A small audio embedding model, trained from scratch.
Training: nadamw at rate 0.0032, 12900 steps, batches of 256, held-out accuracy 100%.
Rows from block 4 of a small audio embedding model, named by matrix and row number. Rows with one number belong to one channel. Each number is 128 + 24 x the weight over its row's rms, rounded and kept within 0 to 255. All counts start at 0. Numbers have three digits each.
After each channel's rows are labels from the 100 clips, of 14848, where the channel reaches its highest value: "top examples" is what is common among them. Only what is clearly more common there than usual is listed. The data: struck, bounced, scraped and rolled objects made by modal synthesis. In brackets: how many of the 100, against the usual share in percent.
# convs1: grouped (4 groups) 3x3 conv (model.blocks.4.convs.1.weight, 128x32x3x3, each kernel summed), inputs within the group 0-31
# convs2: expand pointwise conv (model.blocks.4.convs.2.weight, 256x128x1x1, transposed), outputs 0-63

convs1.7:134138132147149109137131095099149117129083134124134153099130086067135126140104137146133121082083
convs2.7:115138119148143125193173079129137146135104130103145118076127139105155141166122134109096098101136131110134106056139130125145137151101150125156089091148131104125134165090098101126073144068141098
top examples: hard striker (97 vs 50.2); size: large (71 vs 33.6); membrane (56 vs 12.6)

convs1.69:116075115096129120124110149116135068151133140058124124123145105105133129136091105119140114133116
convs2.69:099136132117083088119126103127132130138057135164144049109140101132136135133105141143071146080131097139170091074116126111125129123085151081154105091092120152102133132070132109110103160142132126
top examples: large (66 vs 33.6); membrane (38 vs 12.6)

convs1.19:117137137131143123154071121149069097133140106148116098132150134129139136151152105069137110105111
convs2.19:135117144124141161107110139142098139099169091145118112139136141100116124105151128123140119152139119108136102178122104143109148082152138126150185157132106133113122130186152163153163127148094147
top examples: rubber-like damping (48 vs 16.9); mains hum (27 vs 8.6)

convs1.64:117146153129115162150111181169150099161178123120137139128168138134148163146138113136112127157147
convs2.64:099120144144100116126129131097130149110094138122131126103126103093136111127103134156129093117092136159144132041119117083143104125121111092111082107112129105110137098094134105119086155138133113
top examples: repeated hits (66 vs 19.8); thin (high-pass) (37 vs 11.9)

convs1.1:123133120107088118127146106085145150115088117115119185112095085078115113133111127143130132115106
convs2.1:139121119161105106137154129131130144143105075127223135142106113113148134118142203153069101116124113114087119127142132154155136119102144142172106101157123155167130114133150143151148142144097127
top examples: hard striker (100 vs 50.2); size: large (77 vs 33.6); membrane (51 vs 12.6)

convs1.103:127139136127091144134088143128121133092147075167123102099072127150132134135096149114142145145096
convs2.103:064136081145124139134143106066107113139123122125134121109150150075121091129076134112130112128118082074112138106094093124144092098148143134134138139101081133121110133131116090080119109140102084
top examples: thin (high-pass) (99 vs 11.9); striker: soft (93 vs 49.8); small (74 vs 33.6)

convs1.93:116126124123103098093094095108092113115093096131112114129085131131095074102122134128129124096101
convs2.93:138098093129180135126133121121133081160148111137115123134158171122136157136110121093146130143111089087127129156134130143139122149155112165145161135158126129130097162157125120098146087132138083
top examples: clamped rod (64 vs 11.9); text has "noise" (49 vs 17.2); action: repeated hits (41 vs 19.8)

convs1.112:160101116158120106111117111114082122103143140170091096113116171167142112121104138098145119115109
convs2.112:139144127103095078120115111127159144133098123108125093072127128143155130120143126110087124062139135142149083113126135112097137129062134061111103084159151104115141145111080126129103162074134115
top examples: striker: soft (100 vs 49.8)

convs1.111:157105120117084119119100127115076130098128131166112119101086114164090129114101125112144129132087
convs2.111:129143083162117134144141081136118091168132116153165110177172171133144112120153142092133164126152090076119129125142139174130181136146146156129145146141089142132100169139113131127172066123101095
top examples: small (68 vs 33.6); thin (high-pass) (66 vs 11.9)

convs1.115:119138134117085138132084135128126135082128122153107093088071120140114130134085145114145137143089
convs2.115:102128043124138136114133080070141098173127122121144113105188174092154101141097145112129118129125068065138127135112108135132125107148118145135144141132099145118099162153107091086126098133118072
top examples: thin (high-pass) (96 vs 11.9); striker: soft (82 vs 49.8)

convs1.74:113166058087116128132092132145107120144144105098139130084116159130110118124141116098101110137133
convs2.74:102166108099112107137104092119106106136139163116114123151133133125099107111115112114117152121140163137138154137085088096096104110112157120106117096111087106106153106134082113115127140103100104
top examples: large (60 vs 33.6); membrane (30 vs 12.6)

convs1.80:150131080134167127099156097103099136113103143110099094116138112117163122091140145089131121107100
convs2.80:145145165102117160112111146170114155113144105185114126156144123136100134109154119145140119148138158147117120172140133154132137107152123132137131168122098137142121100141162173173159114140080165
top examples: thin (high-pass) (91 vs 11.9)

convs1.106:125091103152137099095131088096082108125143131133071116131120132134124096110110122090113100109108
convs2.106:142129135106116070124111107136144146118108134109118106099123121160148140124149127109106125082136140143170111094141155122088140146069127085099107091156154107139149140102088126133095168090146117
top examples: striker: soft (98 vs 49.8); bouncing (42 vs 20.2)

convs1.4:108119117142145094117128070082132103118097125100132122114103088133128098124079106105121095129114
convs2.4:124125120111160111131086145126120128159113149129106157116141122116132147157108094094131134134112115144125162079152123116123116148110132095096145109136132104141120160135107105117099142109134119
top examples: repeated hits (71 vs 19.8); large (65 vs 33.6)

convs1.117:072126119101146130140097123130127110102121096083130106107136075084085123125130111142108126136145
convs2.117:149122114175161143121139146169134118114171113118153175164136145106120136120144128115140110156119122101137158143164130140131170153144145150182166155169116109133113129181105149138152096137133130
top examples: size: small (64 vs 33.6); thin (high-pass) (57 vs 11.9); rubber-like damping (44 vs 16.9)

convs1.92:155114064159155137117140093115103136116117151055118118132139118131171126126125150120131119127113
convs2.92:123116160109131151106125147156120165119127104178161132118130104126108119115130158152135133161100122168122134139114130146136140133148083133134123160128127140121110108141167157174138138157099125
top examples: thin (high-pass) (56 vs 11.9); clipping (25 vs 7.9); text has "clipped" (25 vs 7.9)

convs1.107:105081110091128088110129105113102119132095100106091132119140114102130106106125117086111093092138
convs2.107:139104154140116145121120135162099142119138098194127116153132121114116137108176124103135108148129117140102113138128123142156151092149133148118125156115109120162114129149158160168145087147091144
top examples: striker: soft (98 vs 49.8); repeated hits (55 vs 19.8)

convs1.32:135140143132119133171152063169144141128151146140150186145107124128150132140123137139113135151172
convs2.32:100144110121110150160151052118115124127124142111104112119120125141092120143096130138130125123128127097107131128104112121147115116137090148122094134096107131112132103075173096092130134128123133
top examples: small (94 vs 33.6); hard striker (88 vs 50.2); action: one hit (42 vs 20.4)

convs1.70:091111147113083122123092124120156139079115147139097094114115114120076114119102098152138122105112
convs2.70:149094118122134105104143105136127103167115086135146124122132142111152137115144155147115087124105082106132112127143123136135166136119096144142128125138132171104099162117128125124163117134123122
top examples: clamped rod (93 vs 11.9)

convs1.10:123096089100064116122140104087102144120097122114106148100114099115091111130112120118111138123098
convs2.10:121138110150096112126157112129130152140116080121168115149100112113136107104146186154074119130141115118089118133120125156148138117114148145182107111152103159130141108127146153153151133155083114
top examples: hard striker (100 vs 50.2); large (69 vs 33.6); shape: membrane (40 vs 12.6)

convs1.121:098128122114140122136092127133147115094151095090174093104151111092121127117129106170094120114161
convs2.121:106116166144131102108129170105108154104113118138133121145119091090144118126102156170093093120097100134141157078137095111119112091098118099173127130128123142128092095127143144138115140165100136
top examples: striker: soft (96 vs 49.8); repeated hits (86 vs 19.8)

convs1.77:127091117106131121122121097107104091116087130037116122131123110124113116140099130143122111128105
convs2.77:106148100139083080129141098121120124159068165113135071103111117147127119153119115151092127084119090130138102098101123090117123148098127098141087099122126111136129139083101083097093145139127123
top examples: striker: soft (91 vs 49.8); repeated hits (60 vs 19.8)

convs1.0:118114112127134124094112118084086118113092114094135126098089096119096113091133095085108120122121
convs2.0:143118169126122124090094152134150144106100136136126100128118104126119162117120139148140127139112149156165131075162149130099097143130133094074113111141159154124158077117140118127098150168157153
top examples: striker: soft (98 vs 49.8); repeated hits (68 vs 19.8)

convs1.127:127143139120084153145092151137118139094149106171131107097077121156123142141094140124145151149092
convs2.127:066147076143124132141137104067111113144118123125123118100148145086126086128069126111128109121122094086112135110096090115140088096142139135132130130098084128116114129137109085076110107127105082
top examples: thin (high-pass) (98 vs 11.9); striker: soft (93 vs 49.8); small (70 vs 33.6)

convs1.45:114111101144114076066098090135124133101117124092112119128126139114117115107094110128133108107084
convs2.45:160116108119135149123090137169166098122133141120093138128108155157124136160163111117153169142146145155117124152145160109124135172138111150087138121168153082137155136138097139140125111100156116
top examples: large (77 vs 33.6); striker: soft (77 vs 49.8); square plate (29 vs 12.3)

convs1.67:112128101117101120087094104111144111087108104131092099116108119127094108099125125141122099082092
convs2.67:144079141129117118098136142143135137109109132144116110100132153112136155129124116137140108119064122123143120120147138125119133149125051133121123138148139120135094136128139129132136124143143119
top examples: one hit (55 vs 20.4); clamped rod (52 vs 11.9)

convs1.12:124075075115103118141162143136109117134125166145120116136100139116083127131130124124158116129187
convs2.12:131118141158114150128138142146166108114088100131094070107136153125172173135166102117130126125110076089139100101133160133179162140120092134099147131127114121174123148098133118127126103126150149
top examples: striker: soft (100 vs 49.8); large (65 vs 33.6); membrane (44 vs 12.6)

convs1.66:140109104125150118097148090090097142112090136135097092117127097109147115090122132094108112106090
convs2.66:136151139111091162135121139173103135100136116170111107151136113146092132128147108147140163137147139137104119183112135148144137114136124136150124165114094124141141102169161163157165116135093170
top examples: thin (high-pass) (97 vs 11.9)

convs1.87:139160090117102110084125135150103120121149108153109105114131161131142121089174091109134112086114
convs2.87:117084154133120130118129141124114152106089134161161124119131131121121140126108144154145099134061084126124130120140125133137134141136086137123118147118123144143072126132156145133126122152122124
top examples: one hit (66 vs 20.4); thin (high-pass) (33 vs 11.9)

convs1.109:118109132111102117107112121115098134103088130140082101094080128132100121131089146085144124113092
convs2.109:105132068153123137121141096107123092179124107124164104150186173099139094133142156094128142129133072053127123124121116159147156106145121152125149134143084152128109164143121122127151094124105088
top examples: thin (high-pass) (86 vs 11.9); small (79 vs 33.6)

convs1.6:106134124115108106086144132125149123097103121078117170145119096113124093087079114131109108129112
convs2.6:162094124116138095116104164128145158128112137140147138135140142132140132172119137104123095121087125146113140099157126148128109165104097099101102117135177125157115126107116130136104156120187126
top examples: hard striker (100 vs 50.2); repeated hits (55 vs 19.8)

convs1.63:106161113136087106137125128120110129085114194125100122137088137070121145111128109131124143108127
convs2.63:136093126132157144095124125112122145187147089138138153121158167074157134087135119123114049134077074101123131125141100140141164126127115145124136134129131136130071171107134142150133118130133133
top examples: clamped rod (77 vs 11.9)

convs1.22:097128136116113120133155081083105133091101144136126165121119116137129090145126085088144113144091
convs2.22:155123127094128107103090127121176088118091131112111112095134146151156164134129121094147143122134128125165119096160171101087127147120132112081127114157163121110145140107108108115095103124163122
top examples: striker: soft (100 vs 49.8); clamped rod (55 vs 11.9)

convs1.104:122161151108150151168137152156148142135133139114147169164153097113097149143161127179118151139129
convs2.104:146149126078107088122098112109164108127116121093108107098132137140144137145107098105104162087133129137138103126121137067117120139100111104079135093146146085095131148115097095110116139084151112
top examples: striker: soft (100 vs 49.8); repeated hits (47 vs 19.8)

convs1.18:129130123148137126124143120101152126159098143120135135107094098055133158112102149163106132098092
convs2.18:126125140173104131170188092133117148152097105113159111096123114117130140178138161116087088090103137122086067116122128151176126139098124136156062080129134138153120125100106125136112135103140101
top examples: repeated hits (65 vs 19.8); membrane (52 vs 12.6)

convs1.89:111162105091106133130101098128135163111065130126119139099114168163098114117144113158143107121137
convs2.89:141080120096136120103119119102147112155113122144128116105155165123158139121115133128139100135085088124140120118132126117124132128138048142130135147148138138092095151125125115124126120131128098
top examples: clamped rod (78 vs 11.9)

convs1.56:087091113099113112103131151101103122102115090115120116099090111085125103105143097138120136092109
convs2.56:121160070120112128108128099130155097129121129092097103117089118147117098150122124117133153123173151136125129145094125102109091149130156109125125128126137107102178111154119099090147131132158123
top examples: striker: soft (84 vs 49.8)

convs1.52:090121127144126078108089060099111105124145126113125147143117148135119135117091133109111124086112
convs2.52:146170096129092121133115129142140123120109147122129111143102105168119125174119129104143172121161162154099123122124140100114098172116169123093109119147150091149180115115095112109098145096157119
top examples: hard striker (100 vs 50.2); large (75 vs 33.6); shape: membrane (39 vs 12.6)

convs1.76:111147104114077106091103154142158090121157100150107108107136141129116129109144094133118109081110
convs2.76:125093161150128132118144132140114150100107118131150129122151131113110147132109145129134071122055112136137118127130121138135144147124095136104118125125119140136096132131156131125130138127126153
top examples: one hit (65 vs 20.4); thin (high-pass) (45 vs 11.9)

convs1.28:110104114119109123100135112137142128096127132094115130155091107102108107085066112127095117117085
convs2.28:159112110128147114157127132154154147138126146130139154121144156134131144194125141116153096137112147148108129124158136152140105165124118153109109135161166126167128120115101117127108155108183099
top examples: repeated hits (51 vs 19.8); membrane (44 vs 12.6)

convs1.79:106117151188117104115092152152132100145142102101128122170124126122085115113126137116150182118134
convs2.79:117136130072103099138103133114134095107108146110081095114131119160118150158135084085106144109140129144108117134141114112117128133102140091078119087113125090143128140137099103110118110095135123
top examples: striker: soft (100 vs 49.8); muffled (low-pass) (35 vs 11.7)

convs1.71:109131150188124104125100159147163137158161117164142135142099127109111108138124138096079103131134
convs2.71:095126151131139119131142127129101159113139133158162136125094094106091080114099174183112123133105136138088141100096087128141101104117137121159118136097093180120120084118158137147142157176092150
top examples: thin (high-pass) (85 vs 11.9)

convs1.84:105150085111089098122109137148092153145139073131136127092099145142101124120138105109092102135138
convs2.84:112176141143123124154130124142115096130164131100097146131136116113106124106118088121091147118136152109120138124106102107118117095121141115144139104122070117091142102121121115122137124115082132
top examples: clamped rod (41 vs 11.9); thin (high-pass) (32 vs 11.9)

convs1.114:132110126136102127102089125113105130085127068157117089089081139142137125131099147099135128131114
convs2.114:079141079153140144123144102085109108157135120115156119120168153062126090127114149100124121131129059045116139115122095161146134101158137145149148141119076147127106140148118117121138084132094096
top examples: thin (high-pass) (100 vs 11.9); striker: soft (90 vs 49.8); small (79 vs 33.6)

convs1.30:147119127176171148098150144138125150147134133117162117143135148126134155092115134127086144152065
convs2.30:098165072138113137156171101092136111139119139117137104096134134141107076181088128107143131123149147108094102114089109085149087151128122128132117141103089105136148129137095071092092122095136073
top examples: clipping (88 vs 7.9); text has "clipped" (88 vs 7.9); striker: soft (75 vs 49.8)

convs1.2:111122126118119110155072121139071104132133118153106086122153123156123122151155110087128118101096
convs2.2:143133128143120137109136138164126143087154088146137120152119115127101104124164130125127141154150143122113095174112125138107142116140158107171164159148096118123149093181141155151152139140106170
top examples: striker: soft (85 vs 49.8); small (82 vs 33.6); plastic-like damping (39 vs 16.5)

convs1.120:125154147129081154144092157140140144096147104144133090091084136133142147144091141146131150150100
convs2.120:107141121108107111121107128100123123097111116090125119132118118101128108136075119136119109114115130110111126105094102073103074106116107098118133106103111081107126107128129077088097134119119115
top examples: striker: soft (95 vs 49.8); clipping (59 vs 7.9); text has "clipped" (59 vs 7.9); plastic-like damping (38 vs 16.5)

convs1.9:147135128180174134111142136128151136165115137126162126127132115103138163100125151154094142117067
convs2.9:120157116155097135166187105113135126136107114115154097090118113132122114185114150101118107101137142126081057115111123106156105159112115117143106105114103119151150125110087091120102135088142086
top examples: large (83 vs 33.6); membrane (47 vs 12.6); clipping (35 vs 7.9); text has "clipped" (35 vs 7.9)

convs1.60:116100125127086123066102117120132132111128116084105137115122113117143118085096113152142122104076
convs2.60:145133108105149134103082135135145115121140151122079150117116155143111126145129092119174165157178150155117167161128134096083096142142133145090144141138143089124168108164105118116124123123153120
top examples: large (68 vs 33.6); repeated hits (47 vs 19.8); clipping (33 vs 7.9); text has "clipped" (33 vs 7.9)

convs1.46:087095093105160132097131093124084128101132090112122129139093134116125150104145112111132143089095
convs2.46:131098108100174139100127125107136070178141119159087132119174186109158152136110099135132123146119076103129129119128120118124127107142131154126147140114121147110091161106137129126124089130139133
top examples: thin (high-pass) (38 vs 11.9); clamped rod (38 vs 11.9)

convs1.125:149093099139139089116132086101072106124123138144082122137126145150125103106121113089129101106111
convs2.125:138140130101097067117111105132149135127097129110126092088125124159155135125142127107086130072147134147152089107129143119095141137056139065115104083153144112130147144105080125126111157087136117
top examples: striker: soft (99 vs 49.8)

convs1.75:107152089095101082118128119132104156138115090135123123099093138131126111110149083106085098121130
convs2.75:107170128137109133172144127138099130110145149095101115152126084123088111113124084128092145110141159126119127135102105101113108102114140110130129102108082104107139087138135105102116138126085146
top examples: repeated hits (43 vs 19.8); clamped rod (40 vs 11.9)

convs1.14:151130124184175138105133157127145142158118133125161128128130127118135155095133150147095147133064
convs2.14:109164092155109139156175094102136123152109114111143094094143131133113095188094138103135118108143149111080056119103122108155106156121127120143116122108090127145144126118088076105109134090135083
top examples: large (80 vs 33.6); membrane (51 vs 12.6); clipping (30 vs 7.9); text has "clipped" (30 vs 7.9)

convs1.97:116122115098122122114099138102098114089134096141135127138124079128049138108129126095127127127095
convs2.97:134145134098124071138105122127146122133106129104115119107128121140137155129117118092098171097143130142125110095141129113111127140099153076092136077129123106131123146118090113114135138092127114
top examples: striker: soft (100 vs 49.8)

convs1.95:110120092188139108131113112112075124145118145106164180178123144117130114148129137133135113129138
convs2.95:133115175121147158127143148157127166156154105174144156143134125110123149116140160151145100163102123135107145126132138155164144132159117155126162158130115156130093120142165157172131131167102154
top examples: thin (high-pass) (74 vs 11.9)